config.toml
image_size = 64
translate = 0.12
num_classes = 2
encoder_arch = "convnext_v2"
decoder_widths = [64, 128, 128, 128]
decoder_block = "bottleneck"
decoder_attention = false
label_smoothing = 0.05
orthogonalizer = "polar_express"
adamw_lr_other_params = 0.0013
max_steps = 7800
batch_size = 64
Rows from block 5 of the encoder of a small segmentation model, named by matrix and row number. Rows with one number belong to one neuron. Each number is 500 + 50 x the weight over its row's rms, rounded and kept within 0 to 999. All counts start at 0. Numbers have three digits each.
After each neuron's rows are labels from the 100 images, of 14976, where the neuron reaches its highest value: "strongest on" is what is common among them; "lies over" is the class under the peak. Only what is clearly more common there than usual is listed. The data: rosettes with rotational symmetry.
# fc1: MLP up (encoder.blocks.5.mlp.fc1.weight, 1536x512), inputs 192-255
# fc2: MLP down (encoder.blocks.5.mlp.fc2.weight, 512x1536, transposed), outputs 192-255

fc1.477:475494527538549513573458442318551432456402521477620482542369490459492532537481529408515441514485463398568476397564491515526513463634519552422555487368473427479541392527546533533451518536436549
fc2.477:513581489552503626528432428548537430494477465489468440555486528458507582502392519518504487496462434509543547569506480530589508593575492553494518454415529508499571474485405554545492462479503551
strongest on: dark; grey
lies over: backdrop

fc1.578:433430513543431509460486473439507516484578497483560544445401541403472464595439500448485474492499503451601490607543540479487548484499512545609434498568555437503436555488498526567595459488462430
fc2.578:493474424507542398470505511565604515516492433495574527532599425451502446620401402541450522519437534555487499488540414469498473481532452440484507509600519495494471494514488528454498489524470479
strongest on: off centre
lies over: backdrop

fc1.380:427361551499463496459474465612533471517469512419421422520477499539575555416535512475493531423508425457493537518495486527516564553538532490486552505480521379532547430514595527418468536449496497
fc2.380:419569510536536459513583462448433469486486491440591483538515553468525369548460525583485505500506590444505412452574424551476444463517490517527448573537576523491566479484528448445503481557496545
strongest on: mirrored; ten-fold; nine-fold
lies over: rosette

fc1.264:503465467555576502614510642557516505491527573502473427463540642486534581491512413546508529557503527454496500420498496427504448542506562522441482579481461455590367503534499540418558489508455450
fc2.264:391446568443563510426431580497503493504497620523487470480463433612536493479511557559532542506446531539476493438625499631534531518420462536499477448505514589403444583461497518535567512500481521
strongest on: three-fold
lies over: backdrop

fc1.124:439498528528476506515599513480476488561431386432438507438438508502539477453437466525584514420529470505544433480474507543448521442604599481526502482496446441475495482553437537573608506513493550
fc2.124:542462476516484467508588518466523432431547469519467608596492502549469512502444475611587498469585528434507519524534447417525525509508543481506461454529464600480496454498475549556504493504439487
strongest on: three-fold
lies over: backdrop

fc1.750:485470520549565457511502536416513496493501471489500565495398504512557491503442447425477439502529467483452518493400490529503509558514504501524457569480523545558475487498430560544365514497474610
fc2.750:489423610481491456496517490505502498492514450493586504530494552532497476507497462475492572481558420455395451490585541470534394547331479527567570401475571531587564491475436497499542492439536446
strongest on: dark
lies over: backdrop

fc1.414:480596508478568542487541527573509564516485506518494517480474533508493522516540479577597442498524419556534517531542490552468485574410483403468446557520577601443484396404486524471558536539498524
fc2.414:434444537486505569518510508545516526439567561515499449547514447529593478556414524466466531501461520501534554505426430443553508448578423511478470564507576435531546553470532460456366522415531522
strongest on: four-fold
lies over: backdrop

fc1.9:377391445534546493473481433510474484434547545459587518444529427494424476487622491444460554425452513521428562534554542598454548548575571471424404517470490424495466487513483497411481524483425505
fc2.9:441646440435499460606552484478501482445504494527486482504533418548480444548521461569429516543414575444503424548517471529515504525493430471513462503533481548486571478492484608501451516555416504
strongest on: grey
lies over: backdrop

fc1.679:532467498488586539548553459487590518516540545612466493417483520499496486520395538578435507456480448480536534549380568447565596469571554482544525558468537416581552578500523592544534483488502521
fc2.679:440493428377437446460556523534488589475620479486473470571631472472546529586602520467531475435567455445539472547510529483452482518476496570535575527470486467444430496441550512525569463501531520
strongest on: three-fold
lies over: backdrop

fc1.321:498559601478514478521416532467527566502541577585492553579488500566488463547482467540428502463542499470564485514415507542506446555465412484513512457509535510408522514507539519499465464457534482
fc2.321:590535510457553538453442442513484525459554502524485541571464571549515496378435536519562442589499376460476587604488520557494518478405459574544549519497503496432488477509555492475485533437469523
strongest on: four-fold; three-fold
lies over: backdrop

fc1.441:484480596421470502579578462454433474572550540553476583535597536518594474455431518559471506526466486566452462495639448517446475456503457511472520436513399471426433519528507591498570430492582546
fc2.441:491560444363541527519513510560459577564544492398455555598437495501469492500486537506499496543543477461455516563326467467572472509457406350514459414462554444567495531552454496555543465524507490
strongest on: pinwheel
lies over: backdrop

fc1.619:416494431468502484565543459467509508566474543434504544496529501412450470577467513546455559479468488548516544512554487480513549574468486459500525561533481550543466499492450514506411430586455472
fc2.619:533490516457511464471528453417461418468459541492461544407479560515506497406471490458462543497556545506543494437457528509502519485405545545475531435445595449499499455401484562551522425506536468
strongest on: off centre
lies over: backdrop

fc1.245:576453481361439432411437583508433504542313468526490527447558487442541542596510516491512564483475509450498474421498547491509548548525444465467397471580500505496372517519488535573418468527569549
fc2.245:447454532499445522567426510430555526477553440434567575491440449516463469510498430566430510518557544483582442525472558505449503436534502494479499552542481467407532535444419512559541444584515546
strongest on: dark; grey
lies over: backdrop

fc1.688:448514474508532533583467481498500503508384406545475539485499535476476457440541506520535449615560432586574450549500551323450517584517464498503500438488474413479511565443539512435565474544508495
fc2.688:616557494485518524532522398502570507518464491389498535512498514398491555481541470506452457554508562531525607447503491475585455513440500507451524499546520491565456489496519493513453499423508528
strongest on: off centre
lies over: rosette

fc1.223:505450436560517518418536540526544527494484519471356518403532451439515567437533504587607559461503470552511510414535522566541510563495507491600473486498472439475494458423534452473497481514479540
fc2.223:478431540533547492483561577527451483505463545498444555644483464478361494385488477515558552400477540500513533475502497492513544468524429479527510578523438574476552452485586549512478451474486494
strongest on: three-fold
lies over: backdrop

fc1.437:457527583553395524432518475515583459515495455444525477533509493463413512483512567470501467521519479527481465510506498615579464501491516503436472488595553537462563474551481576440474504472596478
fc2.437:469517504542492448522547480692458544532547633495513572484549534538528501595440452531488469488493639495449526529559518487590510431530459640494521487478584510519511489476474448508469450511534547
strongest on: mirrored
lies over: rosette

fc1.648:554547527516524536504564428511475457508631527488470513580469495563571484481516401438516527505465486469495565462546469425459521489516490483490558537461511485502534496562431546547489510474465466
fc2.648:472589443442479503561477512549545520608470451557461364483544523513574630521423565446419602478556487453457495457518489469534589454501528420564521481570533546564493520441446550473549450511603568
strongest on: three-fold; four-fold
lies over: backdrop

fc1.461:516571520584626455515405521526437426484570546567558485436492551525502415533610516526555573576548543501443485494503509460407455654476522474429587426503469540481474419506530502477391533483584485
fc2.461:584517542462536490439462493449543547566540461561553453670564456491428566561525374565489518491473400562494541583536590514519482488576501484397497484568413369491484528544415489431520552507545386
strongest on: four-fold
lies over: backdrop

fc1.267:447498422468567417455522512492475413514443391598510451424387570507507445531572450466437484428526546479520550468470518541445475485478433440492599498464493537466562449542491499554524536559571370
fc2.267:459487505524554533498404463540584442515409398494525576353525475525565447420521586547420470580498486559481535471493513421552410552502377439511511585452491439476507492558529485459485514489462462
strongest on: dark
lies over: backdrop

fc1.535:534460468508493507522519434466487480531544481456430354387572587525522503566515520418562469457562453554502490482482529509404606463540499509481492464430428519445593524514508497524468465599509557
fc2.535:558481502429419525470538528461466598555418519415415446540437513555476546451567497471524498438441497517581584457486464498509541540530576503511526503499560435478506458454550433416460468412454471
strongest on: four-fold
lies over: backdrop

fc1.255:458403513530484499513479472601475516607607494429408525542460504580518429608594540499406502549470470453523528577581475617538516535520559460476385486456422473510471531584547582557473514453481503
fc2.255:503521483473468454459497520482466521573457549498546463488506471504511441499448499436479473501544589540530530480543528578479599550548512463564571480545502510538364532553497397512567538493480547
strongest on: grey
lies over: backdrop

fc1.518:455518557577478465555524456535472528436479468468430461506487529544448422431448496519457532517561523529523556513420539483618553529488583513518468494584511387466552474514514580545477524571472473
fc2.518:520465413416510477572457603544522461537515489537506459446539570465476437479486467502471600450562504473577466526467470515506522476546472478566492561553585529557488456500495448486432508520492615
strongest on: dark
lies over: backdrop

fc1.352:602531500531468486448527476545535537435572514500496438488509538513514577540533457534531531497524480539492551486545544562632467501470420473542487451542523566404487540426444562540528438542550489
fc2.352:442574486618431548435475579453550453519377501581539421536485461542556476442483477466418524516470376474532578477471462500521511508472576448525508476528472500452580585447490539462532566552534517
strongest on: grey; three-fold
lies over: backdrop

fc1.132:533520506500502448525478466493466526465580453487415442590497541603456456519470507580532488461555447549557519523538383500492545518517493380496504565427557389479479487509470557397518515591446520
fc2.132:412546508452451602550456556486504544508481623343563549530561527556554569598532510517494484522346468515532447432444373467502550505512473468479493446471616504424461641484567453564413506540447539
strongest on: three-fold; four-fold
lies over: backdrop

fc1.138:485496484491489542560493362510446493461570448503519503544505548548567437580560499461477582513564474497529577489527541535531447463434466503554474492538504392535494502535448440415542502516463611
fc2.138:615538509463503497492466573553531574387491556493477600542575523511486553476509472464430526471582529549554551371485518519443511502548500509399453478452542468533572438545398442500437462516534477
strongest on: grey
lies over: rosette

fc1.471:571407524520513534596491437540505524402481516502491527447549545444501587414606491526523494517499434524511554482421447444433410524517497491516569539571455463500527486521566486531515462541460564
fc2.471:458527400523454517492398467551583493514479598468517617435595512479505467503506470503426442476600516491552439548350481552552455524532508477526487541514509473409468478486512470482477490512480548
strongest on: three-fold
lies over: backdrop

fc1.136:548565523538531507538534548525533556513513447535498499553483490542575524493426471508471470469552510454473527480459437478591453455559413482479420504506458546476367525506460450491551536476606541
fc2.136:538480431552481549564559481527542550551561470539555511474473465463574515489462520479518554439555460424490529474490515521467489550458489556581473508598489483512431407493531533423439477445492477
strongest on: four-fold
lies over: backdrop

fc1.129:504543492523567525563522474549526457442466516522494503444441442474572472426399531544520369578530467362541495534470499555474504488502482491524428538525546479481504492531550520503441469447598479
fc2.129:443599491528516558495485496407491515532382511575456541538507544504503509496474480547540542500412498566515479487599478500534390513475468623510489517565539497584486480613403488574554468497509510
strongest on: grey; dark
lies over: rosette

fc1.152:499460481572475466553481473418407554585481490554470443513418524486467563527565452468490567477557429530515468501469504514523561523433547392542567487494530503600505460440499495456479579625483478
fc2.152:523621521472621458499416443498557630461551545548511536437392532596541500604562532650462541477499499519500535463505565508477527406594481440588481515541498443506535416479403504533496550513490418
strongest on: three-fold
lies over: backdrop

fc1.50:502404491535477562532543429485572478465513476511445534475496456429465482447459446446453492491532490511486515499503495478463406542477481431466526440560506521496517460496465471502470506471500585
fc2.50:460493506514494483558408605441432488473434474522522513440474378523472460527475606531504424503572481462428527495593506444460463494477498452430497475476565544441523468509501423421542535482470552
strongest on: four-fold
lies over: backdrop

fc1.582:524478489552538502533514495443497507605493461448486463488561460472476491453497524498450462448515440573596515540440424519489544489499636457526502483543497565456529497500462588453435416487511532
fc2.582:452509447521428516575467442494546535507436486578507594617520484503449546430457556491518459532472577472473534400455425449484467534460505465493526437539519495562589536505524542525496474484540510
strongest on: off centre
lies over: backdrop

fc1.46:508516539504460520562525426487429499448493550535564517484501516541533432571603506534457598510476498527463444499562508490521481592496417475562502498410536471522532523407463502517578532405598417
fc2.46:486568497555571491504592565588547475580545443533506469541515601509458477496434511527485440517566591577446603502521507507551514502453473691368625486552438459550511463479455490556474516508422481
strongest on: dark; nine-fold
lies over: rosette

fc1.85:431593533457498392554618487408509541546443516495427470541551487421374477584577542440576622594380493393544568536474490553487408531528445488534362531599446511490482428511549499542518465530460497
fc2.85:513573503568470580512482547575508503472474433470481536512419479483526484547639499489508502464560459511520543565510525517496497472465543445484495453445565444576383466487534595536498481534481481
strongest on: four-fold
lies over: backdrop

fc1.353:545470512542454501548538511426572512517585395507460454489466536507582508446370486383498464480437495521475499477504490490516508483540518540543531553544565517434485562528536498601457507519471577
fc2.353:463540563438502498474486491460609581449561478408521422543509570530562521569688541468464577430520435544454483527530538504501467480499507389552591540443523579505556501576564461501616556562512496
strongest on: dark; ten-fold
lies over: backdrop

fc1.128:449527404528439375556399437389495523526582549510482490619537601487457433517427540519375548453450478482519592555476463517521454511586589475443443553553468479468519539582525534417460531482532469
fc2.128:545494591498507439467542513485505566522457493460511493407530473506416450498490540513458504463564529452465476516476497524487497534534473458418500543440518515430538557445579533569515495488469502
strongest on: dark
lies over: backdrop

fc1.179:560506449372470492615535397501458540436442549424550527492487546550583532524485490508446486479568414600524579502499467546492452513506564487514493543453506622532490479523499507525509501445514438
fc2.179:525522496551504530440401595507447508444453571486446572472411450506528437514485416433464549481514683368499520496522598464483453553512574801517561513509471511454493484513452459469451598505498437
strongest on: mirrored; dark; grey
lies over: rosette

fc1.451:538447491587594540465539601492497492665493418524482513476482553469456405459546500522496481574458390548413392482485495484461486500499484556535520559511472444551438538482524563481532490440477460
fc2.451:472579555524561397584534436524525440531523417426491449511519483512495404530452538452471489489517433559482524560510417466542484580492418516541523542526472494461525586458519546594568500494532392
strongest on: pinwheel; dark; grey
lies over: backdrop

fc1.222:461516595496491434427480529505503705491504495430552547486533495375497535536587549572412476468449460528476520430514449557447532516474459499504507546482474489470493549435542503485381480414429488
fc2.222:510435543504555427506463493475477528454531373586585449475553497481527542492559499449430634530541518484504531464559444521469480540562524416429499512493483474530511542420431539616487496528518441
strongest on: grey; three-fold
lies over: backdrop

fc1.586:500488489544530463503522535504540469513488458587502482511540495500396506508513468499474545531501506589422492438540540565475498533516374534516543460452440445464511427435531471535487455472499521
fc2.586:525490567535590475491519576438584527448494322540438459472432548519544537427517502496506445526428444623533564435401440524490420467578461520429466437496527462506449467465508488475534553468562406
strongest on: dark
lies over: backdrop

fc1.57:564460507509432491572489429496585483422542495560460520527535468435476498551518435515477543560408475528550504384525547596486478547526451466490542474509499517475578461400387579516489552498438484
fc2.57:387504437566456497518448457449529510540532505599511580529422510550530452524457468435569533470561440474457477575522519519568462613577401536476458578431502555481554550509460515502466588457535636
strongest on: grey
lies over: backdrop

fc1.659:505423477499455477598561521460579615498530482473454539525507409562468536427523475535503538649507490468542573523510446528609469442469422480574477534475536525465576456455474527480508498520494564
fc2.659:538586542454544558486536521470558485507510501515529555518413512479495545419473530535573400498532369559560585524479527547483400558510411442481465536521480595556526479460480535579415526591454551
strongest on: three-fold; four-fold
lies over: backdrop

fc1.503:536530428510458351551527521440471453588550517514506582547458570492501459524535458569509511479551519446560475452426448521564599518567504533518460520460533549467546448550492446468473472529487533
fc2.503:516460517511400581516446486569478503511501421462508504512560533474571502455512481459645505435516565621589506519491485509505442552533521555396445494520632476519516438526515474488514493448551513
strongest on: off centre; grey; dark
lies over: backdrop

fc1.424:433461472565539500578477485497464466517513588449553482506599462525563441506493552562519482397512521428444471535478583541464502550503521501556480497516524460457518444544458465490491565510477465
fc2.424:553512536479499576505473504484476540484576553472564497467572482569494516528522482476480562484551449591469387489560526461550552544424463630487516517482429572486576540494499509472536511569481487
strongest on: off centre
lies over: backdrop

fc1.708:673467518506497500464475565453566478502476497456538558518564532477514491451480557440444534487465434475498538568486507499509486482411555473488462468497461551461402565473481527475573570431526495
fc2.708:526477496533564436562439489476509590496490503575486485463439464635499491541484533485552454404480448464514560548510439550459527492507471499443529518426503500454565488492548588409390528577483535
strongest on: mirrored
lies over: backdrop

fc1.733:469455394557578505494595593413492446556572497529508520614512530559657471536519582596396413459520472341522508557436520492434488468495536503443513565440461513549551492496544400524460517586473468
fc2.733:454510490424574521490523498527517529516505506530562520397454433510600634587531547536538479486410461467492489453464506434526546523464424424511505521415457567417489475577434511438548437543523447
strongest on: three-fold; four-fold
lies over: backdrop

fc1.613:454546558547509493551514510482454465532487548528616550573536590479536501558460542508459561407505332557514615492468532481558553414577524493472471468472541398462574413442521500461419542518480557
fc2.613:506481486453592605448457479515565486561480468480520552389474528527519488496553487517526592541460505563497454492454447534450424550523476415500550506507499535622490496429503551494474516497469482
strongest on: three-fold
lies over: backdrop

fc1.759:596506509524540511444407610520459468447447590493454451550448497570428463460419530410533502477532501484576438584492482436511558480574494553510636492466553470544541538495433502600465514513484508
fc2.759:455538583566589493512567385536481524502447476445503459512471599553542477479568498510497478490492414479546490521546518545548488627481519521539572448424505503519408496524468560500400511548461475
strongest on: dark
lies over: backdrop

fc1.410:533472548613528548443502479464551446510418566504494480509534435418538471531568473499573612479563532458443491503443487503495477526617632458494604523489553528586518500446603408568580465495571485
fc2.410:547546506528437573544372509490524511474466494544511458525486557529549498597465444388477629498449486452529481463523521600466493532581421402449539499518534558460466398520414435496450511542431498
strongest on: grey; dark
lies over: backdrop

fc1.719:608504544506497492495467567555501383517517549472437492589501446460523345503589519502467550544546507520446453492590505550561483559482551488559444493548478495473544448409545526538518461569564445
fc2.719:500488472524543451510433545597444491601554506423608537561433507647473368462483559492437478582555562468471580465502457478510459574463553565438521525493526456543509565542547465480479568524539538
strongest on: dark; ten-fold
lies over: rosette

fc1.520:479378452526544484533558420510512519447491527521576595516510536473547542512465569517538527420545510452435523546505542460573498574487511515568592510535430507455558433461416522432483458526449562
fc2.520:496542504534525528525535451569478551450448451444491389492476487531440456549524468483497541438464442523445531433589486519409456472556502508508518491421469512586409471401504483433490429459550569
strongest on: pinwheel
lies over: rosette

fc1.151:477518497501468538465507479566489445495485529482509505480490472430588627602423558527443574448390506574587542458475546475515505539518444508600512513522466446593460451581500550428590441572531474
fc2.151:477485465448535473474494481475533415457542502482470517505438558522489453543469559553501543446456445548479470450511567489396502410458409446562648527543495443494525584493343422516471559466628450
strongest on: dark
lies over: backdrop

fc1.137:521496582441427595542529473509526616476657553496451350514559556477487493522560483577529417463529432567473528518490467401416546504467493536468472386475426455480554465455510435519503540492489522
fc2.137:503525499467397506525487492529419549553392501461499609507458531509463412523479455582541528528449428532521539462537587412430475422546488512488439482462550481481456532486477508533479445461542440
strongest on: three-fold
lies over: backdrop

fc1.717:453524466461567564547436429481528589531523455501592482543437495466367464479439538606539470515475525547456420501500438398466467517520480480497516413563480390577526465492515515486431425506462513
fc2.717:319519523419466481421564445502521438531521492544491420470476493534511529426604541443518576493536600432455526464453469522499683539563491660452456509407482534539480471456457487494499542484478539
strongest on: mirrored; ten-fold
lies over: rosette

fc1.106:663424483499547558581541593458574408452457365408476503578457432455485523540558486547483540511584417517495479490489428582416468446462457496405473513536467368453544499496522545480396509479534573
fc2.106:537534464482414490539553427486475479482476565589542484403550509505474519398514493441560580605485597538491454527595576515511538511628414553440501590510604592404516464538461551499439526404538441
strongest on: dark
lies over: backdrop

fc1.254:596618420428561480557468436520464472411495493526562523545541569496477518515505520498517437459541440511381596499535434486519569497431466504550595396476481485512474482464461493415568523532475404
fc2.254:524430454456498454589480526527465428445515485503487512582493583460510529482517472450510486464460651469504435499476420475447469522420540610604476569472511517444509505433511436511525486518521537
strongest on: mirrored; ten-fold; nine-fold
lies over: rosette

fc1.693:550606408538527489548538459609414584490422519476537490562607487498489427590531403529570501519507504597438580521525392446440633455558498463526397523462469510514426563564509444484539523465444382
fc2.693:485557421493502580557577481454498493519475553476505500527522494476529608369474478483500482486461528510547496494419595512514538453515469486453491516467521448469486566478413482477531445486438403
strongest on: off centre
lies over: backdrop

fc1.709:519528421524524413558494501524536551524431539544549504521428471434499431452439551560441524507512454563471480537490532502504459518476477428494430519566479538451521475420478497504384543465471454
fc2.709:489518473595495487533533530571436514432473499512566535564542477515527513487501479570477510479547495500576453530474507527427505445509617417575512539545541516476533579543472611527408606452500465
strongest on: off centre; four-fold; three-fold
lies over: backdrop

fc1.37:475539494482449459625500490514548470383518498516573471482421502394518464616457635462449513476445416550564481566550493562486549485502485531557478459505495418498472495517467565517573477596537585
fc2.37:502535512470517424455467448420571471461488507587529528528439549535499522508480522564371400561462425468475506461453516523477533491526492406496498401457571501509415433456543503502494542567548468
strongest on: dark; three-fold
lies over: backdrop

fc1.346:580451504548430544589443398479470466448454493475488611498503551547609561462525534516467531498427433484500485347435529417491510489527505546445478544589504473457463482447548431573605545544466483
fc2.346:417524457508492456470468510480371566509441470495486495655495475571383484504432475528488502565464573510525553512557566545515471528467528464600446540564551526593412382578531488500453494520578517
strongest on: off centre
lies over: backdrop

fc1.637:516583474521452455460590468521484461487520399517466487590538487533517531557496491544473519501372505460438617562447504451536413468467504498439564458464543540556449558479658508577585473559555551
fc2.637:560393493501547527484438522491622471457528409572526457490524499361520594529478514460513487529519372521495552529580514451567556508456504445510519500560605489480531456578505551470547496516471535
strongest on: vivid; three-fold; four-fold
lies over: backdrop

fc1.448:441507384500486460513577545503464550568496363449421489520637502447646423478509497461429528507465488473464573537472477494518547431393495497528510425545444469427451510528500411525487492469482506
fc2.448:541464530494557507526481569448446475526394503559468566384512630542400459521520564423509400559493563580571502498460507452409501525444471427384599462495441541512489496408557550495494517497491465
strongest on: three-fold
lies over: backdrop